A small text-conditioned image diffusion model, trained from scratch: text encoder norm layernorm.
Rows from block 7 of the denoiser of a small text-conditioned image diffusion model, named by matrix and row number. Rows with one number belong to one channel. Each number is 500 + 40 x the weight over its row's rms, rounded and kept within 0 to 999. All counts start at 0. Numbers have three digits each.
After each channel's rows are labels from the 100 images, of 14976 (inputs lightly noised), where the channel reaches its highest value: "peak on" is the class under the peak; "top examples" is what is common among them. Only what is clearly more common there than usual is listed. The data: made-up road signs on poles. In brackets: how many of the 100.
# convs0: first 3x3 conv (model.mid.2.convs.0.weight, 128x128x3x3, each kernel summed), inputs 32-63
# convs1: second 3x3 conv (model.mid.2.convs.1.weight, 128x128x3x3, transposed, each kernel summed), outputs 32-63

convs0.94:486494532530522491447473501484474431451540538486523491526519470473445422522482533547484527517583
convs1.94:566485455467521537546525536512501434490515515489531511476541580456528509512534464463605523502481
peak on: symbol (42)
top examples: blue face (46); purple face (34)

convs0.34:536526524495481597597532567521508466513538461488490540520471517530497517519531541481573571435517
convs1.34:468471471520537479375487485521487527565457535519530476495486564470518472450487510505445489538561
peak on: face (77)
top examples: triangle sign (59); blue face (38); orange rim (35)

convs0.80:554504485476541481571497583514442524503481427538522455482577481523518536541528537527544549479539
convs1.80:476511474541492527511469454579476474558517518542430503476482489492462509422500520493497471532527
peak on: face (86)
top examples: blue face (62); purple face (34)

convs0.1:520565486508490558478512482496449537546454529540504513547541522500481521572526520513515516597536
convs1.1:447449503431536437506467532503427520443515491489554477526447447501453521459417530516532551468586
peak on: face (69); symbol (29)
top examples: blue face (46); purple face (26)

convs0.69:519520545508528537527518520439452574516459536573546488507489500529493568544549443572587525544510
convs1.69:482464473425506483523492497541505485425537515412520493544432532468455472519448512489508521479581
peak on: face (71)
top examples: blue face (65)

convs0.15:494444551453530472552458557528563483521542564455569447525494521477603497501440466525544556569543
convs1.15:518495522508497513499523463512424527579461478543459517464519497527436527454532550487448491432457
peak on: face (71)
top examples: triangle sign (43); purple face (41)

convs0.100:491470556506447467475498479479451518498476491529595464507436504465502528541493589516478450509578
convs1.100:554538554519539544476530554529512441514511495522461535544514495496487493530545459491461543494521
peak on: face (72); symbol (28)
top examples: blue face (59)